python train.py --crop_scale_min=0.8 --num_classes=[5, 12, 32] --register_tokens=8 --lr=0.022
Rows from block 9 of a small image classifier, named by matrix and row number. Rows with one number belong to one neuron. Each number is 128 + 24 x the weight over its row's rms, rounded and kept within 0 to 255. All counts start at 0. After the name is the row's rms in percent of the matrix's.
After each neuron's rows are labels from the 100 images, of 14976, where the neuron reaches its highest value: "colour at peak" is the nearest of a few named colours to the mean colour under the peak. Only what is clearly more common there than usual is listed. The data: rendered rooms with furniture. In brackets: how many of the 100.
# fc1: MLP up (model.blocks.9.mlp.fc1.weight, 480x160), inputs 0-159
# fc2: MLP down (model.blocks.9.mlp.fc2.weight, 160x480, transposed), outputs 0-159

fc1.360 124 [108 125 128 110 153 112 137 143 125 135 165 101 147 136 143 115 116  96  84 148 141 158 132 169 107 172 120 126 158 105 136 130 110 101 170 115 102 134 127 107 122 132 147 130 103 137 157 107 121 101 150 101  92 109 126 130 104 140 154  88 123 126 122 106 159 125 177 138 112  74 118 122  99  87 102  55 105 143  89 123  93 146  92 128  91 136 165 153 153 135 139  68 144 165 133 133 108 110 120 112 147 132 111 177 157  94  89 142 141 143 102 126 136 159 116 138 123 148 139 144 145 128 137 167 133 144 138 115 109 122  86 152 144 171 136 161 163 158 120 117  74 109 109 131 159 145 121 152 113 136 157 114 149 128 133 149 102 137 173 159]
fc2.360 134 [132 112 107 141 135 154 182 168 109 143 129  94 107 152 134 133 133 130 147 144 113  94 143  99 149 148 170 179 131 116  99 118 126 188 126 131 118 114 102 145 140 161 121 162  81 103 153 133 128 134 102 118 148  90 159 125 127 160 130 156 117  98 129 157 173 144 166 137 169 138 139 141 165 145 133  72 142 105  99 167 111 114 122 156 134 126 155 111 198 114 144 130 111 122  97 113 125 113 101 168 100 104 139 130 102 115  89 145 127 109 100 160 106 123 122 159 141 109 124 108 111  93 125 110 102 121 146 123 137 109 162 149 156  94  72 123 105 129 108 117  96 165 141 135 119 169 112 154  96 134  84 134 122 106 111 127  96 127 124 119]
colour at peak: brown (61)

fc1.5 109 [152 130 117 107 128 115 113 121 126 111 137 107 121 124 180 104 172 139 117 111 171 152 126  97 127 137 151 135 160  93 111 115 165  97 120 109  98 174 107 142 140 164 112 142 124 159 153 143 125 113 107  88 108  95 131 117 133 134 138 138 172 121  87 105 131 112 136 150 102 129 140  93 122 125  71 128 130 100 144 113 142 101 103 117 124 140 107 146 140 120 163 113 102 109 100 151 138 183 155 129 116  99 167 149 123 136 154 143 125 139 131 145 114 121 141 134 152 172 113  92  80 114  58 155 126 126  93 180 144 154 109 115 135 138 130 143 133 164 170 133 107 143 148 154 130 121 114  98 141 100 168 102 132 168 144 102 144 177 153  76]
fc2.5 108 [123 109  84 155 101  95 121 103 110 145 126 147 149 132 117  92  83 135 150 115 170 109 104 143 123 118 161  93 120 132 134 138  93 167 133 138  89 145 165 113 143  57 121 100  93 138  93 154 130 112 145 119 101 165 137 118 142 143 116 116 157  96 145 132 123 140  90 135 115 149  85 126 124 125 153 101 134 119 104  85  84 122 109 151 157 128 135 131 174 106 160 106 130 179 128 111 163 143 127 132 141 102 133 148 142 172 104 142 118 121 162 140 119 160 136 113 148 134 179 143  94 126 123  79  71 155 119 108 117 153 144 115 141  95 129 157 164 154 119 138 111 138 115 153 191 137 154 157 129 107 121 144 158 109 153 129 130 141 111 121]
colour at peak: brown (68)

fc1.90 133 [150 136  87 116 148 101 112 124 151 130 143 139 117  97 149 131 132  91 121 157 159 116 113 158 134 123 106 133  95 126 140 146 125 117 138 116 132  82  92 166 169 121 124 120 139 129 136 120 105 155 133 124 144 172 136 153 151 149 163 131 141 164 111 147 141  82 125 141 126  93 110 121 111 149 103 147  72 163 141 112 116  87 134 177 102 144 116  90 171 133 125  52  82 121 150 151 151 119 136  92 150 124 138 129 146 157  95 117 105  82 134 139 120 130 132  71 136 106 161 148 160 108 144  71 120 150 136 153 164 125 134 153  79 125 153 117 127 146 133  94 100 108 119 115 105 138 171 114 119 143 134 119 115 106 120 185 145 144 140 150]
fc2.90 136 [141 116  98 138 138 142 151 170 144 143 171 130 140 109 138 156 135 150  78 146 163 116  88 135 144  97 106  97 128 132 140  85  76  97 155 120 114 139 150 160 126 130 103 148 164 121 101 122 125 129 130 107 162 156 123 101 158 107  94 139 145 145 136 160  97 117 144 133 153 135 113 135 127 150 147  97 124 140 105 123 127 121 105 112 122 120 192 126 152  91 118 114  56  98 123 127 117 127  99 137 101 154 125 128 131 163  90 117 186 133 128  99 168 143 124 156 155  66 113 115 123 111 140 150 139 101 136 178 118 107 127 138  90 141 146 136  95 114 167 137  96  83 181 133 117 144 136 160 162 141 116  99 140 120 112 143 107 136 139 107]
colour at peak: black (53)

fc1.299 116 [140 157 124 153 127 157 105 124 131 143 125 171 140 134 131 176 117  88 158 165 157 102 146 128 112 149 115 146 119 100  86 162  88 163 105 129 105 138 103 143  90 106 101 108 168  95 135 124 169 124 178 116 124 119 162 187 115 152 139 121 128 140 100  78 136 106 119 144 162 170 113 166 143 129 152 134 133 109 138  85 102  82 138 144 142  79 139 117 162 130 107 142 181 103 166 164 121 107 110  83 151  83 141 103 132 131  84 121 121 155 131 132 128 140 119 130 125 132 131 115 128 104 156 123 105 144 133 144 146 114 116 118 153 153 142 148 124 145 146 142 138  80 114 139 138  78 137  76 128 118 117  84 110 121 114 119 119 116 135 105]
fc2.299 119 [117 140 121 126 132 140 129 153 160 125 158  58 139 110 120 130 125 143 115 132 124 115 113 147 169 106 102  99  90 118 182 117 146 145 103 137 125 137 122 154 108  95 141 144 123 144 121 106 117 130 151 127 121 133 141 120 140 136 144 130 149 108 127 154 110 161 155 120  83 185 109 159 142 103 118  87 143 122 139 122 150 130 132 103 110 131 164 111  79 103 143 119 102 147 115 149 131 104 104 122  80 152  89 115 124 129 135 117 120 112 105 143 104 161 122 126  97 101 187 147 175 137 128  86  99 108 149 181 167 127 106  58  99 127 199 180 163 121 106 136 107 132 139 155 159 110 118 104 111 154 131 113 153 146 101 116 137 140 134 120]
colour at peak: black (46)

fc1.368 123 [120 150 117 187 101 141  99 167  56  80 169 108 139  72 126 134 130 105 124  78 126 114 166 130 150 163 152 148 121 118 112 103 116 138 128 131 114 146 168 156 136 143 135 105 119 114 129  85 131 155 128 134 140 122 150 124 118  89 148 171 141 137 145 119 123 127 124  82 177  96 167 139 122 102  98 103 129 130 130  99 143 143 120 154 147 129 106  76 123 121 124 111 128 125 103  92 151 153 134 129 142 106 124 123 149 100 133 132 128 130 131 109 148 136 144 126 161  87 132 166 159 129 135 146  68 138 145 160 112 150  62 129 160 151 105 158  57 170 155 116 149 132 112  99 103 117 132 139 120 151 125 128 131 141 133 121 131 124 131 134]
fc2.368 135 [111 134  92 124 161 162 111 145 115 175 130 164 128 140  99 160 107 142 111 112 116 138 132 104  85  96 106  88 159 170 155 113 163 129 138 135 126 169 183 115 131 125 125 137 105 138 122 113 134 125 142 124 156 129 133 153 156 120 141 166 155 111  93 153  86 135 110 157 130 168 133 121 111 126 128 113 130 114 107 111 142  93 122 114 126  86  96 173 151  82 127 160 127 142  82 104 142 120  89 169 157 133 119 144 130 116 128 156  82 126 110 114 129 130 136 102 144 133 103 118 128 104 133 112  80 109 184 149  94 164 124 164 147 125  97 105 132 164  83 126 103 182 137 155 139 146 137 153 131 125 149 126 124 116 119 138  87 148  92  82]
colour at peak: brown (63)

fc1.429 088 [118 164 141 127 129 143 108 125 111 152 125 138 101 131 155 118 144 138  84 111 122 135 158 107 146 158 142 146 116 106  79 125  61 153 130 121 100  86 153 118 140 148 126  91 169 153 135 159 129 129 103 139 114  90  94 113 104 140 143 128 100 121 131 100 103 126  96 146 102  87 106 136 132 117  99  83 165 132 121 121 100 163  77 171 147 165  99 105 142 168 126 132 151 141 144  83 144 114 147 119 142 145 178 113 162 100 119 129  88 124 172 102 124 149 116 138 126 136  90 122 124 112  93 146 128 123 161 115 120 148 102 115 167 161 131 101 158 149 140 123 156 147 131 163 177 143 129 106 142  88 154  97 148 136  96 133 129 175 122 155]
fc2.429 092 [106 165 136 161 125 150 123 121 144 136 109 151 154 117 114 132  94 118 124  98 128 198 130 119 149 150 149 138 148 122 138 131 110 122 100 104  83 143  65 186 132  94 146 119 139 143 141 111 116 100 134  99 113 120 184 145 159 114 129 158  71 162 118 152 156  96 156 145  77 133 100 144  96 129 141 155 120 127 100 143 130 101 118 110 154 133 151 144 157 107 121 134 133 131 102 163 117  76 115 132  81 117 137 134 129 174 154 155 114 120 184 135 130 101 120 154 138 137 132 161 131 128 106 136 112 130  85 152  99 120  77 116 141 129 152 131 139 115 125 169 172  90  86 152 118 154 115 134 135 127 126 138 131  96  96 115 125  96 138 143]
colour at peak: brown (63)

fc1.202 134 [ 83 105 158 134  90 127 136 168 103 100 108 127 142 141 122 109 156 127 140 116 128 117 137  85 123 153 125 133 177 138 149 111 138 127 131 182 112  95 113  91 181 104 143 132 104 112 127 141 171 135 163 163 108 124 126 113 110 109 106 107 140 111 117 169 155  98  99 125 116 138 152 169 122 161 129 117 178 116 157 139 131  98 101  95 129 161 127 137 105 114  81 118 110 127 184 161 103 143 116 143 104 112 152  77 144 124 156  95  96 122 105 147 151 113 132 155 114 143  97 122 158 196 141 141 152 150 110 138 111 109  86 135 115 149 177 116 140 120 116 114 150 148 115 118 112 134  90 137 101 104 144 159 136 115 157 164 103  97 143 134]
fc2.202 165 [135 103 137 140 134 127 128 119  53 162 126 117 122 152 114 135 133 150 150 135 165 136 148 132 167 114 148 161 152 134 121  98 136  89 147 141 105 119 115  99  95 129 114 143 161  89  97 114 141 129 136 100 134 128 130 106 130 103 163  96 160 155 123 156 169 106 162 147 127 128 122 114 136 111 140 107 180 160 115 142 123 126 108 134 113 128 153 129 177  64 147 123  84 156 152 121 127 142  66 123 112 129 107 164 131 131 115 123 136  89  88 136 123 147 114  99 128 133 113 121 146 150 145 126 111 161 121 101 132 154 129 113  85 120  64 133  94 118 135 139 176 127 148 141 139 138 132 119 146 107 155 117 140 114 143  93  75 197 168 108]
colour at peak: black (38)

fc1.388 115 [130 142 132 154 149 108 130 135 102 147 127 124  87 121 133 130 102 135  91 140 118 152 139  95  83 140 164 134 127 114 133 145 130 124 145 146 202 124 128 147 166 142 136 141 134 118  73 121 151 142 143 115  93  99 165 104 117 145 135 129 168 123 125  82 129 148 122 153 144 106 146  93 127 123 121 141 140  80 135 185 116 139 171 113 164 111 133 109 148 173  84 153  74 158  92 127 123 181 165 102 132 140 157 117 124 142 131 119 126 110 103 150 150 126 108 124  73  67 190 137 118 102 131 109 120 123 140 131 102 120 145  85 110 153 152 130 143 106 137 106  91  94 130  88 132 139 116 113 115 153 129 109 130 125 148 108 157 153 112 131]
fc2.388 121 [104 126 157  80 100 152 103 106 134 112 152  95 106 150 100 160  92 148 123 150 113 142 116 153 111 136 116 107 158 103 153 142 128 150 120 101 179 108 128 127 157 131 153 184 128 107  99 127 201 164  75 113 129 123 179 115 157 178  66 108 139 115 120 120 109 167  76 110 158 136  79  62  98 100 169 106 126 103 147 105 123 157 121 144 135 117 127 134 103 156 121 111 120 137 137 136 136 117 122 165 112 126 126 157 140 146 132 141 119 133 110  78 127 113 128 116 154 132 156 122 119 138 143 132 131  81 141 130 107 147 136 118 101 107 106 136 141 127 156 106 153 118 137 117 159 148 158 145 142 122 118 158 135 113 146 144  90 147 126 139]
colour at peak: brown (65)

fc1.111 082 [124 130 133 166  73 142 129 148  94 150 151  98 125 132 137 187 106 121 137 107 119 123 150 104  85 133 127 116 128 158 130 158 132 152 146 154 166 172  91 119 143 130 127 104 127 157 135  86 112 105 111 155  93 119 140 158 128 162  88 105 163 117 165 107 190 145 105 148 123 122 118 152  94 117 123 135 113 112 129 167 109 122 123 137 163  97 115 129 133 131  58 148  92 103 117 131 129 176 111 135 134 115 123 142 133 120 129 105  86 145 115  81  76 113 125 164  95 113 129 111 105 150 124 137 111 118 149 144 127 154 105 164 134 126 176 120 140 131 143 165 112  82 123 152 131 129 146 149 145 147 141 102 160  77 141 101  93 120 119 154]
fc2.111 080 [131 106 120 165 152 177 169 101 127 103 134 141 104  70 136 171 104 177 143 121 147 158 136 147 153 141 159 135 135 143 122 129 132 132 109 133 144 134 152 116 128 115 132 165 134 143 164 108  90 135 128 111 140 124 130 135 152 129 113  86 136 124 119 142 126 100 119 120 146 181 136  79 139 147 154 142 143 138 116 106 124 113 185 144 103 101  89 132  93 142 125 106 144 129  88 119 132 119 106 138  95 171 122 110 106  94 177 158 154  77 109 128 104 145 130  55 111 119 157 108 142  79 151 145 127 122  71 123 110 177 162 113 144 122 141 102 143  99  86 124 137 121 127 133 133 140  89 127 171 103 112 145  86 127 143 123 125 126 137 128]
colour at peak: brown (66)

fc1.193 071 [126 113 113 114  83 145 158 150 113 149 115 132 126 136 145 152 166 136 181 155 131 165 111 175 170 142  97 158 139  96 129 191  87 136 128 155  80  78 142 153 163 133 137  95 137  95 159 116  95 122 161 111 111  69 123 103 148  95 130 133 125 133 154 115 137 138 141 139  96 135 137  70 142 136 125 106 163 131 115 142 105 112 121 135 103 114 135 177 100 125 105 108 101 109 133 157 130 113 149 133 136 136 156 119 110 136 148 120 116  66 133 150 132 163 121  88 141 117  93 144 124 161 136  82 138 131 120 112 136 150 153 154 112  94 155 111 132 108 135 133 111 116 140 149 110  77 126 118 115 147 109 113 110 122 118 127 143 138 196 137]
fc2.193 074 [149 148 148  86  94 147 125 152 138 136 158 193 121 104 143 100 178 135 135 147 140  98  96 119 139 157 130 152 154 112 108 132 161 104 126  74 134  86 151 136 102 140  96 130  95 111 132 135 130 109  76 142 163 106 124 173 108 111 104 117 112 156 120 161 131 155 139 117 106 100 143 148 185 168 138 146 123 103 123 134 138 132 124 110 157 175  82 112 146 115 114 103  99 150 122 152 113 138 135 131 141 100 164 113 126 104 128  90 126 104 148  86 121 121  74 149 137 147 135 139 143 163 144 132 127 100 143 159  95  93 135 135  86 128 104 129 172 117 158 130 132 124 128 169 164 124 151 106  85  98 130 139 129 126 101 146 149  95 102 123]
colour at peak: black (48)